Weights of a small image classifier: arch gmlp.
Rows from block 9 of a small image classifier, named by matrix and row number. Rows with one number belong to one neuron. Each number is 200 + 20 x the weight over its row's rms, rounded and kept within 0 to 999. All counts start at 0.
After each neuron's rows are labels from the 100 images, of 14848, where the neuron reaches its largest size: "responds to" is what is common among them. Only what is clearly more common there than usual is listed. The data: dead-leaves pictures: piles of overlapping shapes.
# u: gMLP up (value half) (model.blocks.9.mixer.u.weight, 384x192), inputs 144-191
# v: gMLP up (gate half) (model.blocks.9.mixer.v.weight, 384x192), inputs 144-191
# out: gMLP down (model.blocks.9.mixer.out.weight, 192x384, transposed), outputs 144-191

u.319,189,154,200,172,185,153,211,226,214,185,223,189,202,203,183,224,164,237,191,214,205,210,203,214,228,231,238,180,207,182,172,191,166,174,185,199,223,230,206,210,205,211,164,220,188,182,174,204
v.319,194,198,155,187,178,219,223,191,201,204,187,207,198,177,196,171,195,209,229,178,210,182,214,194,179,211,235,191,219,182,211,195,177,242,179,181,187,224,176,202,194,187,219,184,210,192,178,213
out.319,222,210,195,170,222,199,191,210,227,193,163,192,186,188,200,173,217,196,175,208,192,206,170,180,179,222,231,220,257,193,191,189,199,216,210,235,203,180,161,188,206,208,196,193,208,178,188,163
responds to: triangle

u.272,213,231,208,192,200,192,182,204,234,212,197,206,177,203,220,166,217,176,152,194,191,221,191,203,191,206,226,212,224,192,194,222,218,195,219,219,166,231,215,163,207,223,205,212,197,165,192,193
v.272,171,192,206,203,215,214,194,178,238,205,210,184,209,209,190,191,197,173,200,210,177,236,202,218,219,247,174,201,180,202,182,191,199,185,199,195,179,204,208,198,209,178,230,196,207,180,212,206
out.272,208,190,200,215,196,198,215,169,172,183,182,205,230,197,190,189,197,205,211,203,216,205,230,218,205,174,217,214,210,214,202,177,202,196,206,196,241,227,217,213,222,170,200,166,195,208,226,195
responds to: vivid

u.12,212,222,211,238,207,215,186,181,178,184,214,201,189,178,222,181,208,165,195,213,208,208,215,167,161,226,195,206,193,216,204,213,204,210,210,182,205,226,187,200,195,173,216,214,191,188,195,206
v.12,179,213,208,225,182,209,180,180,181,202,213,219,157,200,167,185,224,211,177,158,183,189,192,176,196,171,187,181,156,197,227,184,232,185,191,187,208,216,213,195,219,196,199,171,213,213,203,209
out.12,193,184,195,180,174,175,164,227,182,201,224,237,186,181,231,195,177,178,202,218,245,196,188,207,212,218,183,209,189,202,185,199,200,179,180,228,193,198,196,215,194,183,191,206,227,197,169,243
responds to: shaded

u.379,186,188,228,196,228,187,192,160,214,187,183,187,169,197,191,229,197,184,210,203,229,214,166,164,172,221,195,232,158,207,214,192,226,185,183,234,194,188,193,200,220,187,199,213,217,205,197,183
v.379,196,187,217,215,209,217,212,159,205,198,218,198,186,194,156,222,232,189,227,189,236,199,209,195,208,228,217,229,203,190,200,160,252,195,193,219,180,147,183,174,192,233,227,176,220,215,219,198
out.379,199,236,172,197,227,180,203,211,229,185,229,173,205,236,214,192,195,187,182,186,176,221,185,216,181,209,209,199,205,203,181,200,152,216,199,182,234,237,211,235,219,181,170,247,201,210,227,203
responds to: ring; gear

u.370,211,195,223,226,204,168,221,181,214,160,200,212,220,200,215,178,186,151,192,203,179,165,216,199,239,166,178,192,203,208,172,216,209,197,192,211,189,197,197,247,206,203,205,210,201,186,196,174
v.370,203,206,202,177,236,211,217,193,206,220,215,182,215,193,198,198,199,221,208,187,216,199,182,224,183,171,196,220,206,201,234,196,181,204,213,174,197,222,190,199,197,211,199,191,201,205,154,189
out.370,153,234,173,225,210,226,210,192,177,194,224,206,191,182,164,226,217,221,211,193,214,206,197,167,208,174,182,220,194,201,183,178,214,208,226,203,231,209,196,183,165,217,221,182,223,201,209,233
responds to: shaded

u.183,188,201,189,193,248,199,226,204,176,203,226,210,221,198,168,216,182,212,176,203,244,188,169,183,220,210,196,218,235,178,186,231,160,175,231,203,196,232,204,215,186,247,215,198,218,170,196,154
v.183,190,224,172,205,227,181,220,185,211,218,192,221,224,172,172,197,201,210,193,180,182,181,222,171,205,197,172,187,182,180,178,218,205,206,203,181,238,234,204,204,192,232,199,195,194,184,215,165
out.183,199,205,222,195,186,256,200,207,203,184,177,219,212,171,227,169,212,186,229,198,183,188,208,209,167,190,215,187,198,188,238,194,254,223,206,189,192,178,230,195,212,179,168,180,203,228,229,235
responds to: triangle

u.267,181,204,185,184,170,218,195,205,209,166,187,200,176,166,216,184,196,189,203,172,209,205,165,217,170,199,176,199,175,189,156,166,223,187,188,194,179,194,212,185,185,213,213,201,204,206,177,176
v.267,231,214,206,183,220,211,181,167,181,214,204,201,196,220,195,227,177,202,205,219,196,220,224,201,175,188,184,223,199,195,209,208,201,191,205,204,225,214,250,216,184,179,212,203,221,195,220,201
out.267,170,190,193,210,180,223,196,217,220,231,212,227,189,192,195,173,190,200,204,215,214,198,202,185,226,185,237,204,206,160,208,159,174,200,235,192,202,217,149,191,215,185,246,201,171,209,190,213
responds to: ellipse

u.209,194,210,181,182,204,246,219,207,200,198,137,220,201,193,175,235,226,197,258,171,187,190,200,210,213,181,192,213,234,180,201,186,198,151,209,172,183,197,180,183,180,198,186,191,169,210,225,226
v.209,208,200,212,177,202,214,222,201,155,183,174,191,231,215,165,194,210,217,206,216,246,181,215,192,171,198,193,206,211,189,163,172,211,187,211,188,193,227,220,185,203,225,203,222,212,198,197,210
out.209,173,190,233,206,214,196,174,201,227,210,206,180,221,228,171,179,199,189,184,197,190,240,228,197,208,199,192,214,189,218,215,227,172,222,209,207,236,207,204,201,191,197,226,194,230,205,197,169
responds to: mixed sizes

u.130,218,160,187,198,194,244,211,202,203,186,221,187,208,204,180,187,210,217,218,200,213,190,189,189,229,223,177,188,205,187,194,213,192,196,197,177,181,225,194,225,230,194,212,217,229,208,218,177
v.130,190,206,195,174,205,200,201,202,180,199,173,230,218,184,181,209,186,204,222,201,168,223,187,183,199,230,220,200,225,188,179,206,189,205,214,192,214,201,229,214,221,160,186,189,202,193,263,204
out.130,206,214,197,222,197,178,193,215,220,190,197,210,191,191,230,223,209,211,165,194,220,200,223,231,198,188,225,221,196,221,208,147,194,171,170,224,204,230,189,196,201,205,193,217,195,194,189,183
responds to: crescent

u.62,238,233,212,226,204,208,159,193,209,245,193,220,215,221,198,198,184,211,196,205,228,192,229,181,176,222,218,171,212,171,194,194,188,191,189,191,181,240,222,189,197,179,185,203,189,196,201,191
v.62,160,171,185,192,226,201,217,195,170,181,186,199,190,174,205,191,217,169,202,209,171,210,192,241,236,181,205,218,178,246,221,212,193,192,206,236,176,186,176,202,214,175,232,211,190,183,203,217
out.62,223,237,185,173,186,214,187,217,209,189,201,185,210,192,174,210,207,184,190,196,230,195,198,199,208,239,222,213,218,185,167,193,212,184,209,185,224,217,200,184,174,260,157,187,186,213,168,188
responds to: dark

u.190,194,210,213,181,246,208,213,220,207,168,167,218,219,236,193,231,193,181,171,198,223,186,210,202,203,194,196,172,192,210,209,230,186,203,222,193,183,215,182,181,228,193,206,191,224,231,235,211
v.190,216,185,208,208,205,208,165,240,215,193,213,186,217,204,178,226,186,206,202,223,197,190,194,190,210,193,256,220,215,174,179,191,222,195,228,157,188,214,170,217,204,203,167,218,180,167,178,181
out.190,215,191,177,206,170,200,214,181,208,235,220,205,175,216,203,197,227,224,233,209,175,221,219,212,215,196,215,209,166,208,195,214,214,193,185,205,208,206,221,250,164,219,197,203,177,161,168,189
responds to: warm

u.217,185,182,232,204,184,195,195,206,203,215,188,207,183,224,172,178,203,187,176,154,176,180,193,191,223,185,174,184,190,206,215,223,193,184,231,186,238,175,230,221,208,213,204,188,213,202,211,161
v.217,183,209,179,175,194,188,196,206,220,228,222,171,179,178,197,221,217,199,209,183,220,188,194,210,258,218,188,189,208,217,196,176,187,214,190,198,184,186,223,187,210,232,211,220,195,234,201,213
out.217,206,219,185,205,173,207,192,229,237,208,171,220,229,204,180,197,203,224,189,229,233,212,205,235,179,187,180,211,198,220,223,164,192,203,187,178,195,202,188,192,189,159,208,199,179,173,186,206
responds to: ellipse

u.2,207,183,192,199,178,209,225,205,181,241,179,210,204,217,190,201,198,209,217,222,210,238,221,220,209,196,200,185,201,165,236,232,186,180,199,216,252,211,201,183,174,202,199,195,199,185,198,233
v.2,175,204,202,219,194,233,213,164,214,165,222,203,242,202,224,179,210,161,192,153,194,188,178,208,194,196,169,175,191,227,176,163,156,182,179,215,192,240,173,211,204,191,188,195,201,203,200,222
out.2,163,255,181,216,213,186,178,218,216,159,202,242,182,180,222,181,194,206,197,188,200,178,203,202,210,178,204,201,220,196,176,180,176,203,206,175,222,201,192,205,209,182,194,171,222,183,216,174
responds to: mixed sizes

u.17,186,173,235,179,205,183,187,213,183,187,177,225,210,210,190,157,190,143,223,209,227,214,227,230,205,208,212,199,253,189,213,189,184,169,193,202,203,190,196,211,226,210,178,189,241,202,192,207
v.17,159,222,181,218,177,166,156,186,211,217,232,171,191,206,221,211,184,217,183,197,180,185,193,176,195,212,190,174,204,223,178,258,180,179,222,196,175,198,171,182,214,174,181,193,205,234,207,197
out.17,210,209,189,201,204,176,223,204,220,207,178,219,218,216,214,233,194,229,223,238,209,207,218,226,169,223,230,220,165,163,208,206,199,226,246,213,202,210,199,201,212,178,185,190,186,187,220,160
responds to: large pieces

u.205,197,190,210,181,217,161,186,218,227,194,180,222,215,198,210,202,214,165,233,200,178,169,200,204,219,190,190,197,213,202,198,233,178,199,173,230,178,181,187,207,200,186,183,180,219,158,173,214
v.205,231,164,202,230,198,198,184,211,192,221,210,196,208,205,188,189,200,242,180,204,213,215,214,195,201,195,197,193,211,189,154,216,199,196,233,202,177,171,169,185,210,159,196,200,207,190,225,165
out.205,180,218,203,199,177,207,188,227,173,186,197,191,200,218,211,192,195,185,185,192,209,220,183,184,198,211,198,201,174,197,196,192,230,206,227,188,179,211,214,179,166,220,161,222,176,238,163,162
responds to: shaded; small pieces

u.5,215,188,243,255,204,185,201,200,200,170,180,232,173,221,176,179,171,235,194,225,210,234,212,200,212,183,203,219,180,222,178,190,223,169,198,156,185,198,200,184,215,225,202,193,191,215,224,178
v.5,201,183,214,196,191,181,198,187,232,196,194,223,225,206,208,207,200,198,206,194,197,245,213,246,150,198,195,194,196,206,228,202,161,193,206,189,192,231,198,195,203,231,198,217,213,191,214,200
out.5,168,204,171,161,195,213,187,209,184,212,211,226,183,203,164,223,214,216,152,168,170,179,159,177,222,214,205,206,207,180,208,211,197,236,181,228,210,194,236,215,196,193,197,206,176,186,176,205
responds to: crescent

u.343,195,180,232,207,179,227,219,204,209,215,205,156,197,202,229,166,189,201,195,178,205,148,164,196,175,154,161,211,185,200,222,211,186,208,219,215,186,148,197,185,144,232,196,186,208,230,178,217
v.343,215,203,193,175,211,214,210,205,193,187,202,185,214,190,199,225,207,192,172,200,211,163,215,238,191,214,208,237,223,158,213,204,206,207,224,179,174,164,231,206,199,214,210,171,170,183,212,171
out.343,207,216,186,160,210,200,162,184,187,209,221,218,208,161,180,223,185,206,190,198,210,212,234,223,206,222,195,202,193,191,213,218,189,220,184,223,203,233,196,211,226,167,223,204,222,159,192,212
responds to: small pieces; flower; star

u.169,216,191,209,207,195,199,222,182,178,165,165,213,196,215,213,212,189,190,166,206,190,222,196,233,182,206,200,190,159,192,209,220,197,195,198,204,203,227,227,165,177,178,192,252,207,201,235,190
v.169,222,190,224,211,214,220,234,181,219,192,189,188,204,198,234,203,207,255,193,212,204,226,222,185,221,230,237,206,197,179,204,215,185,217,244,198,178,189,192,169,182,193,207,225,201,203,220,168
out.169,212,204,198,179,206,191,155,205,204,217,228,198,207,180,236,213,233,221,211,180,192,166,198,200,169,196,195,228,218,164,179,202,181,216,190,247,219,152,161,205,219,196,190,187,164,170,164,202
responds to: mixed sizes

u.144,145,215,198,194,177,218,183,202,211,213,217,198,183,198,224,193,216,242,189,188,195,201,191,194,208,197,149,224,236,206,215,204,221,187,186,183,218,164,196,173,177,211,215,197,202,216,191,206
v.144,217,198,161,175,233,194,160,220,198,165,211,193,166,207,151,196,208,194,202,205,184,172,212,177,216,209,196,187,208,181,197,190,170,205,183,211,193,206,197,203,203,201,223,193,190,202,234,219
out.144,204,186,196,225,194,196,206,188,183,172,179,229,195,188,171,233,206,182,241,181,208,181,209,239,173,201,223,184,186,198,218,187,200,225,208,218,195,222,201,174,202,210,182,222,160,184,204,186
responds to: warm

u.51,209,183,156,196,238,185,217,203,238,220,180,216,176,204,161,182,203,166,187,220,201,201,225,236,165,166,182,226,229,207,177,204,221,191,208,206,191,233,171,203,193,210,221,190,224,202,164,205
v.51,210,210,166,207,208,188,264,211,200,218,207,182,188,183,186,132,223,203,216,220,195,238,201,221,215,190,211,217,183,196,170,187,233,222,190,175,202,199,174,184,186,185,193,214,189,167,207,215
out.51,210,214,217,263,204,179,180,177,213,217,185,215,223,164,196,189,175,160,205,194,223,226,250,198,200,168,181,228,189,200,176,172,199,221,217,183,236,191,203,205,190,215,215,199,179,210,199,233
responds to: vivid

u.352,211,223,216,224,173,188,171,182,225,170,197,216,200,211,200,171,232,210,188,219,199,203,178,210,198,241,200,249,220,168,207,207,185,197,234,204,220,229,204,216,188,224,160,235,213,215,225,217
v.352,218,171,185,209,228,210,206,205,191,228,175,217,205,200,197,238,177,192,208,171,197,197,216,218,212,194,176,154,187,214,205,198,239,198,172,193,158,195,198,205,208,161,238,163,214,200,190,181
out.352,181,184,191,187,216,215,237,231,180,234,201,187,189,215,195,233,187,170,212,191,204,223,229,200,212,166,208,151,219,230,191,183,226,183,172,203,204,166,172,186,202,193,235,184,208,196,177,169
responds to: dark; warm

u.228,187,205,203,190,208,233,179,199,207,224,217,209,204,210,227,190,228,175,199,230,190,141,212,226,214,157,197,187,170,175,217,192,228,202,194,203,170,191,205,202,207,176,217,226,205,172,245,197
v.228,192,202,187,200,196,218,183,219,179,210,181,189,174,175,166,197,185,182,223,189,229,249,213,214,227,187,187,202,209,248,185,188,168,160,209,204,200,176,173,241,183,208,171,184,185,205,182,212
out.228,192,219,212,192,183,205,170,193,185,201,208,199,203,233,181,218,205,201,203,223,168,207,199,153,185,236,199,203,201,154,194,193,227,213,209,205,208,180,199,172,200,237,237,199,215,199,182,193
responds to: pastel; grey

u.202,200,165,203,172,191,227,206,195,201,190,200,201,184,209,174,204,169,170,196,210,229,159,181,173,200,259,258,201,208,229,172,183,203,176,186,194,210,195,214,194,210,205,187,247,207,221,198,178
v.202,205,172,215,237,222,198,149,144,154,193,195,185,168,213,239,192,213,191,190,193,209,199,214,196,212,187,157,220,145,199,204,135,216,179,194,188,182,176,198,195,202,197,205,207,216,202,241,200
out.202,193,217,228,226,228,176,216,161,171,214,184,187,175,237,202,179,192,189,174,152,163,210,181,203,170,187,171,190,187,177,205,211,173,208,194,230,197,193,201,226,217,184,212,198,202,194,173,203
responds to: crescent

u.287,207,199,196,175,189,223,220,161,211,184,223,204,226,201,163,187,176,207,188,211,209,155,158,185,208,199,210,208,187,210,180,209,194,191,187,186,227,213,198,223,208,179,196,193,181,198,195,223
v.287,200,183,226,215,246,195,187,179,193,205,194,195,187,196,188,192,224,160,240,237,226,232,219,185,206,198,183,167,191,194,232,163,189,270,179,214,200,230,209,160,213,181,190,192,221,190,216,207
out.287,207,239,166,239,210,171,188,234,212,204,180,181,196,221,206,171,218,238,208,195,193,205,229,226,209,182,207,143,211,195,227,210,230,238,252,198,194,195,205,191,199,211,208,181,204,199,238,221
responds to: pastel

u.63,195,168,182,196,182,205,192,204,182,215,184,219,205,204,202,223,168,199,220,199,200,178,176,232,221,193,180,202,197,206,199,179,186,216,205,224,190,222,220,212,180,189,155,230,187,166,225,190
v.63,199,201,228,194,213,241,190,209,227,209,211,164,178,185,186,205,209,188,178,210,183,200,229,190,206,164,229,184,198,195,203,204,243,195,187,205,203,190,204,186,200,185,253,163,161,213,180,206
out.63,181,202,177,200,217,202,190,181,157,184,205,225,211,237,214,164,199,202,209,155,209,209,172,206,211,217,208,226,210,230,200,193,166,206,197,202,226,191,202,219,221,241,149,204,216,200,185,197
responds to: warm

u.364,185,184,187,189,185,212,238,221,191,216,195,168,212,193,207,209,230,213,167,188,177,182,199,190,216,214,201,210,185,185,183,179,216,199,144,187,208,193,248,240,214,221,192,188,180,208,170,238
v.364,200,189,185,200,217,201,184,188,225,200,199,215,219,203,228,199,220,241,195,197,197,210,211,203,187,198,172,221,200,195,178,201,208,173,243,231,188,241,210,218,204,194,214,187,198,194,184,172
out.364,190,217,209,225,220,179,208,178,195,208,176,219,223,213,184,173,161,202,248,228,248,218,207,182,201,178,173,209,215,202,212,188,194,216,232,180,213,225,164,183,197,194,198,186,225,185,224,177
responds to: shaded; flower

u.306,205,171,195,172,191,184,203,201,180,195,205,221,186,229,190,193,212,184,197,205,217,210,175,181,203,209,190,203,243,181,229,242,178,199,187,210,236,185,209,206,183,185,226,213,182,196,203,185
v.306,169,185,219,189,194,214,198,175,207,201,190,174,176,185,198,202,203,184,201,213,217,193,160,229,221,177,170,188,168,206,193,212,200,228,219,208,211,194,168,200,204,183,206,200,217,201,222,174
out.306,257,197,198,204,218,173,215,198,163,218,217,197,180,209,211,200,206,193,200,194,200,208,194,196,186,189,187,207,193,209,197,189,199,186,181,165,208,205,161,211,193,212,198,201,219,211,197,214
responds to: ring

u.141,203,195,246,184,205,220,197,204,206,221,152,218,226,209,203,217,155,212,186,192,185,196,171,206,164,192,197,220,223,172,241,195,178,187,186,219,204,189,190,198,212,233,191,216,207,203,216,194
v.141,190,171,234,207,238,199,181,212,221,210,193,227,192,188,186,223,210,234,209,198,202,192,216,191,181,175,196,226,221,182,240,171,178,157,206,184,219,208,239,160,214,217,207,214,198,240,225,183
out.141,195,172,192,207,218,178,201,211,221,166,214,185,178,188,225,173,231,169,218,196,207,195,224,202,210,200,219,159,151,200,145,170,215,225,201,208,204,212,172,174,205,216,223,165,184,226,198,194
responds to: triangle

u.56,179,221,193,222,234,194,179,187,184,181,219,235,182,219,198,213,174,188,182,225,171,221,224,195,223,245,177,238,222,195,157,226,209,216,202,192,165,216,209,244,172,216,225,213,184,185,188,226
v.56,225,185,192,199,208,243,244,212,222,194,201,163,216,219,209,190,222,193,196,205,174,203,197,178,200,226,197,198,225,190,204,199,187,186,194,204,188,227,166,191,211,214,163,181,174,192,209,215
out.56,194,172,183,172,219,242,203,212,178,208,152,181,189,222,176,190,154,193,203,224,236,178,192,175,192,195,206,194,216,194,222,236,184,165,227,182,166,168,193,165,165,216,213,200,192,202,233,226
responds to: small pieces; star; flower

u.346,179,221,167,215,198,158,205,184,209,180,192,215,214,216,203,191,200,216,177,211,206,220,247,204,168,208,208,224,174,175,234,170,181,183,169,197,192,175,186,192,205,208,181,206,205,221,164,215
v.346,193,195,221,200,198,163,174,212,224,219,196,251,209,187,240,191,208,219,201,217,196,197,207,230,225,207,231,200,182,175,196,173,207,185,176,193,169,193,180,182,233,201,178,190,173,223,197,189
out.346,208,211,222,207,220,209,195,223,228,203,170,194,238,153,213,221,202,185,221,167,230,195,192,182,220,205,212,183,215,206,184,180,215,201,186,192,190,221,179,231,217,204,197,216,230,217,194,182
responds to: triangle

u.125,167,235,188,207,207,172,194,189,183,169,196,207,179,183,203,183,179,217,215,210,205,225,251,194,183,170,170,172,202,184,182,152,189,199,183,198,235,200,174,175,201,207,226,211,235,228,242,241
v.125,208,202,210,174,226,199,193,156,199,160,188,214,204,185,180,191,210,191,181,202,186,197,180,193,228,226,215,223,197,203,207,223,242,187,211,184,185,216,157,190,216,205,198,208,179,228,208,213
out.125,220,192,239,170,211,249,211,191,210,217,209,183,197,234,182,219,214,173,238,206,180,199,184,186,205,195,203,191,200,213,190,197,168,224,179,164,221,218,202,189,208,206,173,188,241,174,157,212
responds to: shaded; flower; star

u.94,189,183,250,195,221,195,215,202,205,167,228,196,186,198,196,187,225,192,196,217,235,199,197,196,216,182,171,229,187,175,197,223,227,195,189,172,182,240,207,191,228,184,176,170,237,163,189,209
v.94,206,142,196,173,206,197,210,200,158,160,203,215,205,191,200,215,202,196,201,186,175,198,205,194,209,175,210,187,196,208,183,218,185,193,184,196,178,233,203,191,195,183,210,209,238,190,180,228
out.94,207,210,147,192,213,260,178,195,176,200,178,215,225,199,190,195,218,204,218,220,202,191,225,198,237,179,226,218,182,221,193,186,179,212,216,212,194,156,207,208,226,179,176,215,202,211,211,184
responds to: crescent

u.33,190,230,206,204,211,219,211,191,180,223,240,176,180,203,168,206,203,171,165,231,204,212,193,157,203,179,204,172,180,195,195,173,153,217,176,195,178,217,206,220,201,225,206,211,203,179,221,200
v.33,164,230,209,219,231,201,187,195,181,134,171,199,178,198,210,175,219,160,206,220,173,181,191,215,236,201,187,195,230,216,185,211,234,193,235,194,222,190,211,236,215,203,208,215,207,181,164,187
out.33,212,184,235,200,178,182,198,194,202,218,196,182,215,211,189,215,199,188,230,213,186,202,177,226,194,205,217,186,215,210,180,191,207,169,183,238,173,225,204,184,167,187,192,180,221,202,157,206
responds to: shaded

u.248,215,189,224,191,162,215,194,179,207,186,194,210,201,233,247,219,194,241,193,193,225,197,178,204,222,242,234,192,210,185,239,206,196,157,206,205,225,169,212,181,192,233,170,182,216,229,215,215
v.248,213,159,197,188,192,181,212,180,227,246,184,237,203,175,185,184,220,188,190,176,190,185,210,230,205,193,195,230,198,181,162,196,204,209,185,205,202,238,177,176,197,182,212,231,207,194,213,189
out.248,223,216,167,226,225,169,215,156,206,230,190,196,203,173,184,157,233,175,212,218,180,231,216,206,175,185,181,217,192,214,173,170,225,230,223,188,203,202,210,198,207,216,230,191,216,144,177,200
responds to: dark; grey

u.214,166,219,206,180,215,176,214,160,228,197,185,201,216,193,199,178,206,196,228,172,186,204,185,190,198,229,213,231,217,203,178,193,149,188,188,206,196,204,196,204,237,183,175,180,242,216,198,204
v.214,223,174,202,188,190,173,194,228,156,240,250,190,201,195,213,246,234,229,170,181,214,216,192,190,231,188,182,154,179,164,191,243,216,228,171,176,189,197,184,174,200,202,219,202,206,143,187,189
out.214,213,207,206,219,171,237,193,179,231,209,231,197,221,241,226,200,191,185,233,174,217,194,172,241,207,178,193,208,161,188,233,139,203,211,210,175,197,221,213,211,202,232,190,170,196,205,158,211
responds to: small pieces

u.154,204,198,234,205,185,151,192,200,170,244,176,173,203,226,175,191,196,201,210,172,221,221,226,214,179,188,205,190,210,193,198,232,211,197,196,208,196,199,179,197,189,227,207,188,200,204,183,222
v.154,177,189,204,190,188,208,217,215,174,227,185,212,230,215,197,190,210,223,235,225,176,207,181,179,179,166,196,183,209,214,189,177,222,188,212,201,220,211,186,208,215,177,238,205,232,198,172,180
out.154,177,214,188,207,207,198,184,210,213,177,233,179,197,198,226,210,202,185,202,175,210,185,204,188,218,193,213,211,213,202,223,153,168,197,174,207,191,202,184,184,205,223,203,228,222,190,219,194
responds to: triangle

u.9,211,207,204,188,196,243,178,173,225,197,249,238,212,187,208,212,212,202,190,200,209,181,251,187,195,214,195,201,197,190,205,230,216,191,193,179,217,220,238,172,232,198,215,187,209,199,171,204
v.9,223,209,198,195,191,192,216,218,197,203,190,194,187,160,233,179,207,216,176,169,212,192,215,202,234,198,237,211,188,200,227,174,215,197,194,188,211,180,210,199,192,220,177,210,171,242,195,191
out.9,233,172,182,216,198,178,196,216,210,206,189,179,214,178,196,207,223,200,178,201,209,206,166,190,216,207,197,204,215,186,213,192,188,203,204,211,192,197,192,218,161,168,157,207,185,172,246,188
responds to: pastel

u.355,206,203,206,220,226,165,161,196,181,217,226,214,215,205,202,169,223,212,189,185,201,182,180,198,178,215,176,228,187,226,189,184,189,220,198,196,197,186,229,234,181,172,214,213,241,201,163,187
v.355,233,206,134,193,215,210,218,175,189,182,192,195,187,208,229,183,158,210,213,212,220,200,197,205,226,246,201,205,223,191,193,168,212,191,195,180,209,235,189,198,201,167,187,189,202,193,231,214
out.355,193,200,180,182,192,203,219,248,189,174,192,189,172,248,193,207,178,198,221,220,206,200,216,214,222,205,199,191,210,188,206,191,217,190,191,193,223,196,183,198,218,226,200,201,195,192,218,206
responds to: large pieces

u.175,195,198,186,184,219,211,217,180,182,225,200,187,210,200,196,234,212,214,214,155,201,193,193,171,198,214,204,206,164,195,184,200,222,198,182,173,191,220,202,188,176,187,204,195,215,204,196,191
v.175,183,191,227,243,193,216,190,211,196,209,202,190,179,204,197,220,243,210,204,185,204,218,220,211,216,227,228,196,216,195,180,183,194,186,205,182,183,198,215,180,205,184,223,178,183,185,183,208
out.175,168,188,183,194,175,188,188,211,217,197,229,172,218,227,212,180,197,192,193,232,175,195,206,224,225,181,202,224,196,214,180,219,140,188,207,218,207,203,190,190,212,196,211,198,176,197,203,200
responds to: small pieces

u.117,207,178,163,199,209,173,232,237,199,197,208,214,171,226,209,217,207,195,194,201,212,244,178,152,162,182,171,229,224,181,217,231,184,236,207,216,201,210,173,187,198,185,216,187,207,224,191,219
v.117,174,233,213,217,188,236,190,196,186,221,184,172,225,199,257,183,201,190,141,222,206,146,219,198,210,239,196,185,195,217,192,200,164,171,191,214,183,205,198,187,207,211,218,238,203,202,186,199
out.117,208,214,178,193,194,222,152,224,207,208,189,203,152,174,204,183,178,231,207,197,205,185,201,222,217,203,223,174,195,199,185,161,212,194,185,199,210,231,224,175,177,179,198,219,222,210,192,214
responds to: mixed sizes